config = dict(
    model='autoregressive pixel model',
    dataset='numbers of one to four digits printed on busy colour backdrops',
    train_examples=147500,
    image_size=20,
    horizontal_flip=False,
    levels_per_channel=4,
    vocab_size=65,
    arch='transformer_decoder',
    width=256,
    layers=7,
    norm='layernorm',
    norm_position='pre',
    hidden_act='gelu_tanh',
    mlp_ratio=2,
    head_dim=16,
    fused_qkv=False,
    bias='none',
    qk_norm=False,
    parallel_block=False,
    inner_norm=False,
    positions='learned',
    tie_word_embeddings=True,
    init='trunc_normal_002',
    residual_init='scaled_by_depth',
    optimizer='adamw',
    learning_rate=0.0018,
    beta1=0.9,
    beta2=0.95,
    eps=1e-10,
    gradient_centralization=True,
    max_steps=25100,
    batch_size=128,
    epochs=21.8,
    lr_schedule='wsd',
    decay_fraction=0.3,
    final_lr_fraction=0.05,
    warmup_steps=750,
    weight_decay=0.3,
)
Rows from block 4 of a small autoregressive pixel model, named by matrix and row number. Rows with one number belong to one neuron. Each number is 500 + 25 x the weight over its row's rms, rounded and kept within 0 to 999. All counts start at 0. Numbers have three digits each.
After each neuron's rows are labels from the 100 images, of 14976, where the neuron reaches its highest value: "top examples" is what is common among them. Only what is clearly more common there than usual is listed. The data: numbers of one to four digits printed on busy colour backdrops.
# fc1: MLP up (model.blocks.4.mlp.fc1.weight, 512x256), inputs 86-171
# fc2: MLP down (model.blocks.4.mlp.fc2.weight, 256x512, transposed), outputs 86-171

fc1.402:528550481473499477479513546484452514478499486530502493504510513482511507495524492526498512447521511507509508487523486493489501502487489521497458477555483466479549529498462486480468496494535495509468506500488477488484515501535479489580467471512517477471497404
fc2.402:521543482486475481511501508499487495521518505509494494505497524505502493518513443521504514476519486532504472501489480435510503526486479475494486520570491468495540514502481511536500483497503478450485499519481460518481461511514499512508500464494507508470526374
top examples: purple ink

fc1.56:544473527511464500493535494533485485453524492524494474487499489483511493509467533381485518517496475493482513500510501512530481522422528520492478544462464473476502493510511520512529539511506540495488497472473492437524500494504502507508506475468520535505508499
fc2.56:478505510514535547523498500491497530514466479486500514533515522479502495568508510564475493487491523472495459466487514512492524514513435494541513487519523491516484463439474483506514515508483498543522548570518504542494478508451511527504486525499506454491508493
top examples: the digit 8; length: two; last digit: 8; first digit: 8

fc1.353:471478502507500505480505504444546529497494493488474474529525485481493509514509505507537514489511497520515481448473497536483489472518499515553490538503539483498482498456481435525497486543537450485499508484487505476500545534515479490470501555505482519493493489
fc2.353:535506509550538499535540465502505479497502517499483515472489501483507525500458477490444499490502477511470462501460517488486505558516492494465492445485503512473501518493466469520504536459490528512476440481495508480487503457516540492522526523506485533502492488
top examples: the digit 8; last digit: 8; first digit: 8; pink ink

fc1.175:496509463526538509527509518501514503532493496486513500480439544502499539525541550474509470518441522489453496486529479502501519492490487547523461521501500486500462494531516479490478431500536526519531494553472491490499491495531511494473471488526475516452461509
fc2.175:512488517534497494541512504506495516512490485510500468508535507489520532492497482490513481493478495493462505511516458508490531488521513465506530524509498517458502549561496464505497459521484540516513488509550517504485470499531461543511498478511523534493425491
top examples: teal ink; green ink

fc1.17:500529487511524489510507502447504488520513466466463522488481485561517497522522508494480468515486497489512525498515455514474498504458528520513544503491488532501503515510492465512459489511513555485512463525489512463508539529489518502507454505496454493452482491
fc2.17:505563485527513538486506517524516524478526519504458482482490503489506489530514511550506485527483483528581541495536488497483526505446473501448487511510498489459487518526467491515515478494494478422516516472510511499550463528483553485499504506551451509489461509
top examples: orange ink; yellow ink

fc1.111:490474490514466515486515477502484496509499493522488519515447471506517505571499539382539493500479485500490466515487483528516508478463535481516522539554493498513498498493467487529503514524503483484507497489488499474512502470492508495524481475510466514523474488
fc2.111:510507532482505504522510506524489537488472475482523535495558550507525487456496526537512490519484516477481525530477503450539526492511464500526529484510512491502488460499519503518549501520501509525572502484507537551475513563491502484485505529450528479480516493
top examples: bold; length: two; blue ink; red ink

fc1.130:503513499529535493509504459507477493526512492487467490499487484477519519508477512504463517502524478507488510516457515525529546517443546522493514479514544505455521509469495490494491521492477489467497508475538521496488450469493502546525504476519487482487514490
fc2.130:522504524487506508509519506497514490533455467442486464470498432539501547461482492491535482450552479458500489484495470491437489499570513524520500530473476491490500484476497525491486512472504528532489473478484482487492573508487502463494445514532497486497480498
top examples: bold; black ink

fc1.478:493595488443501470490500507439498530512498466517454489492511503510509514510528496519509500484478515470503527469501506506505491506469492512504444491521493507493486516482505485504520488487531514529488519515492471486468514545490493517577473495506522477518503500
fc2.478:456405496531466519534545545511516487485511552464563521474530550494506501499526472499471496540499512486487487562497483495530490541507475487466517475508505479502484500493520506521497494485548468465507497522468549485502491436509525527438529520494483490500530525
top examples: orange ink

fc1.456:455523467490505506533528510527493514496513499470511509453523542472492501553501517528517480515501498481513502500481478541488471467464527513492486494503474506494543510449499468488465476472452494534490537514536541474496469539496491491502535456532576536479533526
fc2.456:476514511522494506474497461498500533507477526501527546510479512495494479492510507472518523489482548484534518466536523479541460542550477485525465495510469484506493504507527484552501500556476525517463539452503492521508484474489464460473468483485455504514471474
top examples: on a plate; the digit 4; first digit: 4; yellow ink

fc1.285:514497511492483508532496507488494502481474503511523537479514476555517543514560495489527450487493482488510445470550495530553515505512466499525463498487530501454478544526530449555511495499534528535488478506502525473505522509474525501505509549500512545491470489
fc2.285:504500515431500502503494479488498512413510467508508519511477492472493544510525498494472483489485532475449510532538531486530503479499535492491518486517483512466499492492535508550527462535512460500497481510517528499500503482519514519517498503463508479483477495
top examples: blue ink; red ink

fc1.480:510470510500502516509485489490492502460524510506534486515516482474513525489513492487462512472524516472483487517483426535485516496430527503492507480459489517481502496522463510513461511524502528518521503437497489427513497492514496501499477491476544543494492516
fc2.480:444509513485492495464507493522501529522482517479464487548471490517516464526507542504453496495476522485494537479571513514484508508540478494520492480533529485502490509454524473484511521461485456480509528501517505516480482538482520513503536493536457457493480494
top examples: length: one; the digit 3; last digit: 3; first digit: 3

fc1.90:467503499537486470532504478458492522452504514496482520513507487536493534532495529496494526509477452500473492503523484513464524509484493515462532493514492486504519501501515459496507514521508455507501459530457518481563508487482491512479487475507521472504514507
fc2.90:497502556519516502476529467511490484464503497529517524472483504547487571524509494481492555502453560451468517523548512515482499523532465488517508507515487513494529524481498447482500514527436502581512522473525533518516480548488499473516539479471500532523501474
top examples: yellow ink

fc1.232:501492512514537505559574535525490531498505504485506462466484480529510503536478500542525472521453492505474510482512457520458491494493477569495465500472525514562480504501539449511468526533508487512518515494490531491477477506492532494493459542492506501486439513
fc2.232:509509498473515506539479503500501502493505510416498490497503473509519483516494513521488502480476509487498515448505458512479511491494545467539519483531494494475515522485498467503460508495514524495503511534510486510507495476514540468518502432530527461450522504
top examples: orange ink; green ink

fc1.335:512497457477529491533501498522478497508502498512500500544480490491511487515534502521507467483487501539497504497464494536466553548510481507463481500504512497509488537528502486525515523509505496512510523512498474473534521512472512550471456461500494443483479479
fc2.335:487511518529528518510485522493487512499491467521491461526453470526551533522522514477491535494521485482530500478482489515465535420482486443498495523501464504480462508483440468506503535461540528516484452506486520486475448542498524498522507516538475498506485467
top examples: purple ink

fc1.171:476507486484494518468513547495527476521477464508511527487500498520549526475505521521540453462499524510489460502518478552490472520491494502514502485509478499475466542447522444548498481544512495503478476493492485492488518516511505496497469545495456510473492477
fc2.171:487516521466487502504529472511494511477501435511506484471512516534540520513497524552532469482485492440492517521505459517545553471540508519534499441513475509483485519483497437532537483510481511521499478438506526523535475474503484544514467495458521510479497494
top examples: red ink

fc1.168:504543477520485525505538502470477503431501477502480474471526538473517508495477530486499475521527547472512547480497497513536491545476498471466520478494467490458473557495552489506531497488509503505521484506486524476514516483477513501491469485523481506510519464
fc2.168:502501478498542496512501506527493492523524527480475500520499498508520493505485476506479537467489481508542434522476476481434470456480503471482484532516547485527490499510476498464454497476504537478494481491494504512471491496477550472510522508538512517529468490
top examples: green ink

fc1.453:492498468479467477529528500551530524463499456477515556502499497482522509520507517482506497492494554475512485526490486517457512512504466452471505483436487482491473483506507501548484466502492534505518487511516497468511531517443515477506438482445493528481517481
fc2.453:513507526500500522499496503504515454500530497534508503500568478487464444482515513525471493487425465525461516480551500461485471520494505492507479513537510507477551486507505487506542540464488450491512468542522496532489472527519498523479546476469505553506529512
top examples: orange ink

fc1.138:447490472499492519532517504530492461460512496487471505509537503503514528570481458538548560487512471510470525519471486529485465477493519495562477493459542486469537504493444479506490505464489485501518496524514534459500526534473548510486479516532507494490494481
fc2.138:517480529477486482484512499526520519518475501521552488495483485473502479480509541525486456516493475453492503524521463510518505463456527495517482516550467548481500489492547513491504482543468498515490539472517508509534454457549457508537522472445514503470529497
top examples: first digit: 4; last digit: 8

fc1.469:487510522492531496522502486514488449447472521482467452538530489516501492501527514484487530469490547511490485469518476531509518508491508453489516439498484478522472530479540469482512460478517525520509493509460471492514483469442536533474482440579456498522459481
fc2.469:512503493506504523538531493532460514447479448536516475458509527508477552482487500487496483456493489487493491494530506523491491507524510505478534527500501500490537550476502432471528567525455502556489493453486516499486464551520493495538494524534539495533503491
top examples: last digit: 3

fc1.278:504467495538488510538492437531497489514450490512460501493523463453509527527491508431504505449505489476483491499508475535532492513456501499472556492468527496527501487546469493530497543599503481497456515453543500421521494494479502485515515481489530442493485504
fc2.278:468507536487534522497524466479497535492490478495525496514523500530495490549525538535538499517466479517517479506516512526480508462526495510571501481524488506450497495415502501476513476468510529517572527543490502531515512511488520512477473501497466512490517511
top examples: bold; length: one; black ink; red ink

fc1.72:510519487470499493507486529481464498496515474452455502504493500485524502510526534497536486544482473481464534483488487513537498535489508443477491547497491501536530502506536498494521504488480515502497493502485513527517532518522481546497491502460475506492507485
fc2.72:531506495517504524455489494511481554485465522525532535479489486468521520526517507474486499476500500494539463472514488521421521438509468479443526471493538463476505500487517486517519565492491518492486480526531509505533502478503544465511532532533504534520485487
top examples: white ink

fc1.239:490495506484487540491510527516480460466461496493498508545472476471499510531483486436541523513520504520464490518488505512526520472435534479491497596520470484498479480510488499518570476531507514478489511489501519471521467503489503513501494496508512529518522504
fc2.239:525499502502489475511504505509498527509463443527453527521454558499515518495492513519504493477495491433507535497503518510475538515555489504524547483523558508500488470505478493510472535516491494522535530491523515528477506469498508496481473520491488443459497497
top examples: bold; sans-serif; length: one; red ink

fc1.417:522482482503552477488531530514499471508469491515502468499492457518532486501508510530530479498455532498446485491495495518474537529507486499530487543467485470553510573504551477469484477529488504510476448551498486450509512487525480522535476484489483519447524500
fc2.417:485505481508493530470484520480457499493514505539495507497464517508510490503461523491539565504494513531551527481493516507488550493498462473500521456470491510490504506528450477565546535509501500479508463535457505494527486564477525450515552497493482503551479469
top examples: yellow ink

fc1.14:498465522515508516508502481497499548450516490508518512503457502486482510547483556458507504515488468463504491494479485501498494552459516496514469471490542513473506483531506508497506494522497532508509498469500491372499521548538512443505487541506522550507526503
fc2.14:500500512487483509461504491495512479523520496482470490527550471521498511534510480471471494494482520494485535523511491530490496490538470474505516532526499479561472504402486480492540517481480518502489510497533507570502487434449488509482519443507506477477449500
top examples: the digit 8; last digit: 8

fc1.253:474499501545515466494523512485470492550500511491509500521522522477520505511495483575525482515496482509515485512511434540456491527517501528554447516516503514471451504470507481534494520497466473522466501444503501494461469520481507527488512493501522503471513507
fc2.253:519501541494456495518507498499493508500498462543540534466489539501488549511498507500526481510489533462507540514528489505542517486537484503513505520515481509513504544506509450517533455557431514513505526478455542525544464500492473470506508490427516513506490500
top examples: white ink

fc1.187:519482514541491506480508458497499490509554486489511536508493492474500523526488512403475465498513459496470485476470485525539517524450517507521540446506482513510492517487460499511490531537509516516510487436484486397529500513525506513497476494515520506481459512
fc2.187:461509523465516540519513496521502545517458534489483489501495469486488470505507559561506496513482512494509486525546503481505499487487491477524464536521507517479515505434523488486508500470492464510515542549518514531490490522461494489506508490494489466492529499
top examples: first digit: 2; last digit: 2; green ink; red ink

fc1.110:524465471474504517516488504455501512541428486462517511410519542507521498528492538473510466488490514509487510507495486542549483508491480519459508520492483502498509521473505446511497477496496494459531510553521523502495468487515510527506497513515488514459455485
fc2.110:520480497485525462552491504479526489428482512467500503490484477494548510528512513495451506456454510510477487536516481500529510506505542472514520530502499496530548488493477471522489554491515465478518437531517486543489511462560524470498495487462483528475481487
top examples: blue ink

fc1.63:495490488460506508471496444462514534488491485568519482502498508479501502486482508520557480507472500496473503490476485542483476527485508503501488488500494528487543524510445487526483468496480468492504462477508490521557463544483485507482506461465482498493427493
fc2.63:527485506467494488544477521542499479556452495459512443486518485503498460505575494474465509496552473494495495493524481501486475472484509496516467507491520485477491502493523516432471538514484564520446510505504477487489512502550536524538488519480519535492521495
top examples: red ink

fc1.26:502462498498554485524543517450507508553518485480484479515470431472500521478480527527519492494490492482498535497498521499497529499464562546478483459478516519506467507543508502544461494494470505549515500485523524479469484505493488511516465546494503534440515518
fc2.26:502487501523523507494521484568464524434489552486505517474499462530501509486487508496463501494524504484529514484508513519530423515541471547463513474481540498482509523500499485507507491456518478524503528523512510537536472476468496459528508523485553502522494507
top examples: orange ink

fc1.247:505490475479529527482496543481473462464481460496456512555470511511503538505484522521496496461472441460500554491435493554486516482498514479562506500472534480497519512487481435573538486529471481496536500496501525484545519514516548525465477528515482483474486484
fc2.247:471530502497499506510487500486502533504513527525497520491508510482479477509512502486474489541503545497506527542541506482505520532486523478520434506525504506483525485502551476495470507511483485534469522461493501515493508486490470504511490518469497528486473476
top examples: white ink; first digit: 8

fc1.490:530503494481463503467493456504452500493493474547534426514479489510496542521491495534535464503491498495500524485443435490506524458509515471497495487503545494497516514533448514462484488508448491506482502516537529497567457528493526474493511433512495503501496498
fc2.490:486492492551518472479488531483533548516488508447475538478467499446526495500518499459497512487511500503478485496521521485494448510519495539481507497498438515492433494504496505569503505464532540494493452522485465464488556455500512517514501511492467509497503509
top examples: length: three

fc1.370:457485503471497521474516435488493467504493533473483516548519474465514495572495524473502512493494489500464486502458480525522502458455525496508474471475482492480490483493465509517516562510521477477484484505522515418478487521484514453504478479513526522503489544
fc2.370:487524510531475505544512520520502569499463472519481501526496526502524525440496536536561497521502501460548493475539509473491565488478488463504523512529518500498499512439524485492490451508502489506546552451502484516532510478505487516502492559446479481490500507
top examples: bold; length: one

fc1.139:453507479535478483504523483507485518489479476494494512506452556515551536528476529482470502450483459464517505498447512542523517486486497572486462492449524490515513542533437480534498484524508512464485459518474531491499550501476537458507513470495495460506472475
fc2.139:542506514500480497479476511479536553562511514496502513493492462516477487476518475517515499565499499514511533525548465453512502501517503477464496487534462554503507493506511481463487515497478463479521553558541498501518471528502494481501486527431520475448543502
top examples: length: two; last digit: 9

fc1.441:507497469484480469474513489497518482504494516525502470490506510538519492510496540501500501504482482532486542476524482518502470473521503498491483462509517519506506515513503458475490474508498530506480525490515474511557478523501488498495466498473523463456509474
fc2.441:492506505536521514493509515500526541546477482466472474523503501518528485511503520488511512492512531502523488465494502470462480486491493510505501503493485488466443476480473515534457527476530547474486494503514491477451554474494509455464521517522458547498517507
top examples: pink ink

fc1.91:481494490494518503500509524469528514484515469488465504493487496491493513520481490531512489512496506502519525503506453525531526461488485459473486495470504518510478517498518488555453499483426462480563515516473519479490532521490525533497501491495496499442499503
fc2.91:517438494493504491517455500521460544490426520529570488521509527506527518485496533462527500519485490520415500508534492523483511501506488576516480513526492520478489533474525478461463498496518518517413467481505501515515500460513505534534489473486532521514486507
top examples: pink ink

fc1.42:520516473500560526471506445490429510518495479511462469520486518491497521514488512485539549472426502491492533467518476493458517509490501466482498451443496527465497488477472498487509505513531515502451459508509487510487480555499498514514505492494466505475521464
fc2.42:502516432496489515534492510517461527524496551491483526535484525478551459526492510458468461488472496514543484504492483448542489547480491487511475505459483517501492499490522512521496465498505472438483506477478474522485468458511523509479515469517459488489501494
top examples: purple ink

fc1.507:464493472512526509536525523516473495493482490495462494527517573486507517478544507501498501492477510496502506487504512515516485512509545517482489483490538492528483532495513493499485456538495512497490517565496499513501506502491520497498492480519491490495526507
fc2.507:544500515468480491543530522513498506475471468492483486511514545485565480505529483494465453526510532492495506504540464557514534497469550517492514542505455521506498499488556457409506465522472541503468512424482485504479528511486478504489449510521512468469459502
top examples: length: two; red ink; yellow ink

fc1.87:472485453492543439520495517464514483513517475469458492500478489522513508512524540501503455510460477529451497463522462516485515520493531494504506525494480533541499514529495489505478519527536518504511498493485458465517507505460533451499496506477517506524480495
fc2.87:489487528491509490501500514474495504474489514517515474525506511504492497482502473530538519499505514508542514462530490498545532465539467501484504462497518513492486538508504501479578471450511514450481497475509488499519497512511486513468496481515464497512481504
top examples: yellow ink

fc1.50:489511479482479499484522522493510497542484492534487502479479578509525463515527505476488430462495486522527510496530493538515459491493513485503501507508524461551474523542486447525519501497478502494493521477506519475505468520499485560497441530518552448502474470
fc2.50:527509527483532529490504517506521512547507476491526509479509476499484500456483513506474533499518480502482535467497496471477515469509486497521498457495518501460502459495468535493548474502478495481530484514490495502527504519538470506509479520478505520481514524
top examples: teal ink

fc1.270:556513499493502520500514530528478502508429473494510481514511486521544495483533499540468479498476503474494478452513492533534529495489503508472506454521504492489525542488439472459523464476520487495478506460516483482506497554457488505559482483495484488480532505
fc2.270:513524490487448483511509491495481490554493513491500517461528493502478545506557454516502474494505530495496463457499508483493486484498480472509479499569477444511505496463452499487500492517547469477492503489504512476517470530496532495559522463514443481497493516
top examples: yellow ink; purple ink

fc1.44:525460511542483491518530383522490505480488498483482523509486483476524520482486479441426509487507480490474471511503517553533518487406516501461546527473490503509486462534485508517528495542511515499530484476496479490496482494498496522509484526477534487489500503
fc2.44:489522512508506555506508547474496571500477471498470483534513469488490510571509544515556466481487502457525470481503491494462498537557479489552458509528492505462490494440484485485505507484489472513528548554521505475531490513483505515494475512526469443501533504
top examples: length: one; last digit: 7

fc1.182:487477518510490521500497447541491460471425500503478497519515473438509511576486539440423523443531522477493517512529503505534522509446539460468521526498477492467484500540491515524544509534511486492514520480535507422496478494480508513487506499490530500500551496
fc2.182:507497525523493506505523526452505565517518496494469513551450514511525528501506466526561504485449478453522508520503479573443493476554479514534520467525528499502490485432495487497477513505481513496508512547492506561506503531523501520480466483487491496484487504
top examples: bold; length: one; black ink; red ink

fc1.351:480493501457517512537534476515493472519507486499508498470490448529501542517505449488558526485485515521474482477512505491467492512486498523497484452502518472516483505456490498511558520519509550506473455448464516482521521522446524490529495495491540516477501487
fc2.351:500504541520494499503505504508486529472499469487508497493491499522512511499485496480546519472491485483469519532489523538482548501469481513438541483491509486532504523469501467486517521537473540529508468461531514511522478449478481457542500460559504491522434505
top examples: length: one; red ink

fc1.502:476522479539521510526490463539459504482484515495513536517458501491502519497489494525483514472480551477476477478489503547489510510475551471513467515503517491494484524456496485505538499481482553499464497493521537515492498520480507531491477528541474500511495478
fc2.502:516506535539531504483473512491548518486477495486498551490510467537490500506458492491498473490515504503520481518492490534492455488514497479451498497486496529470422498505467484479468487489459515471479492507506462521489507491526448457517522510496500504490516502
top examples: white ink; bold

fc1.472:518492493506545495525557474485493556480486458496487481473490496508508535501533525524513492500479533520536483470501486523476512522494503526448502487519527476576473513480546482474468533488483525524493468490444524504533508530464552484500472508528503482504523514
fc2.472:535531533486495503547503496527495511447517476478466495455512495493540529529457510518474499486471482457521518471440462518512534436500513454493516527498506514452470486520494459502474463476517504464484495470531455536524512517506504499498502494514499507500477491
top examples: yellow ink; orange ink

fc1.105:511477498477514505528543502513474498467514508496499467508448474523518517505482493488523508531480526510473475480439520531511571511454474474512492438505530538525502528469518481503537504493497467503524502505562539506568506489522552546509484526442473529491494476
fc2.105:496530508529516499538499486455502529541518487497466512516527486543509497495498497496535498475532495480533495470508523505479512490502522531484484531486470502522498500464535483477511505486527545491513479482477505502488505523479524466513453496605491463482461486
top examples: red ink

fc1.391:513492494464514459545523521540496495523491503486531514508475482498531488502512469489527474454498473535494485509476527540466524556465470494478468536513510505520480530510474489519475507469509489500469480538457525493516509499492507483518508492492521457452502503
fc2.391:504497527498533498483501458482516465522488453501489424501477457501486515510509521489496548533504502488463511437528464523498497490509550487539491480464549520474476500465456495494496524551525507507522527493520521507502524512516495489497531513471512479491541502
top examples: purple ink

fc1.294:500469526527509467505501446523503496496422493493505512518484491492497508494489497436497538468508499475468495500502500522520489504409529505452556458440530495521512510550491507525476516536503496515504494499549469410506507534491519510498497548511535494497520536
fc2.294:450530519501505525488516523478513553500525502487472499505516488485520524540516544519522498505492497468521496477507518541475510493568480520536484482524503499464484532427496505471519522475489525492525529509491510557512488511486488523500488449520476502485469501
top examples: on a plate; length: one; last digit: 8

fc1.324:484519494511568498504503479535491500500484472534447457515496514478499471513468531554516490487480487510489492495540480514555561486441510521513477489502466510526501499537491485511521502518510529490441467493517468463472474510491473513438481449497550515504535499
fc2.324:514524514533547507514517513536479512572490477513485497502557489485494472471433527470545522502502463497440525494516513507428550464513463541514480474483515497466503502489491486479586498520510527510498452538513469539519514484499482479480508514490517482498512508
top examples: teal ink

fc1.16:541506473483504494507528484497450534476502468550518492446501495483510482531511511495511509534474497484504525497527523535497523541472506444441487476510483476510491529544523458490468498532487458519523524491541512513518452520445495539483504495484513484503531490
fc2.16:526495511529555503520509490529491512482473492474500514496481509528568552522476490503474516455487515487492477481475496510459505489499505550501503475482522474460480494486468493495495515478543522518476460494512504469493552468492492482536509511536463480516455492
top examples: yellow ink; last digit: 3

fc1.205:520479445486534492518497491512481476477431438537525511490478566503499508515543538487458495518456482477469519499519464541435520515476539485486496516480506498487484499533503445486489484500505567521500540494473503487495513474477536488470469481519557458494519515
fc2.205:508502536467499481516498537489490479509498483520508459503528522463504538554505497490497485495524505480493450470500495477471528476493543490518531544498490540525508507498495470477507495502473526504474518459485499493512552526529505547504458477499479444485521491
top examples: green ink; teal ink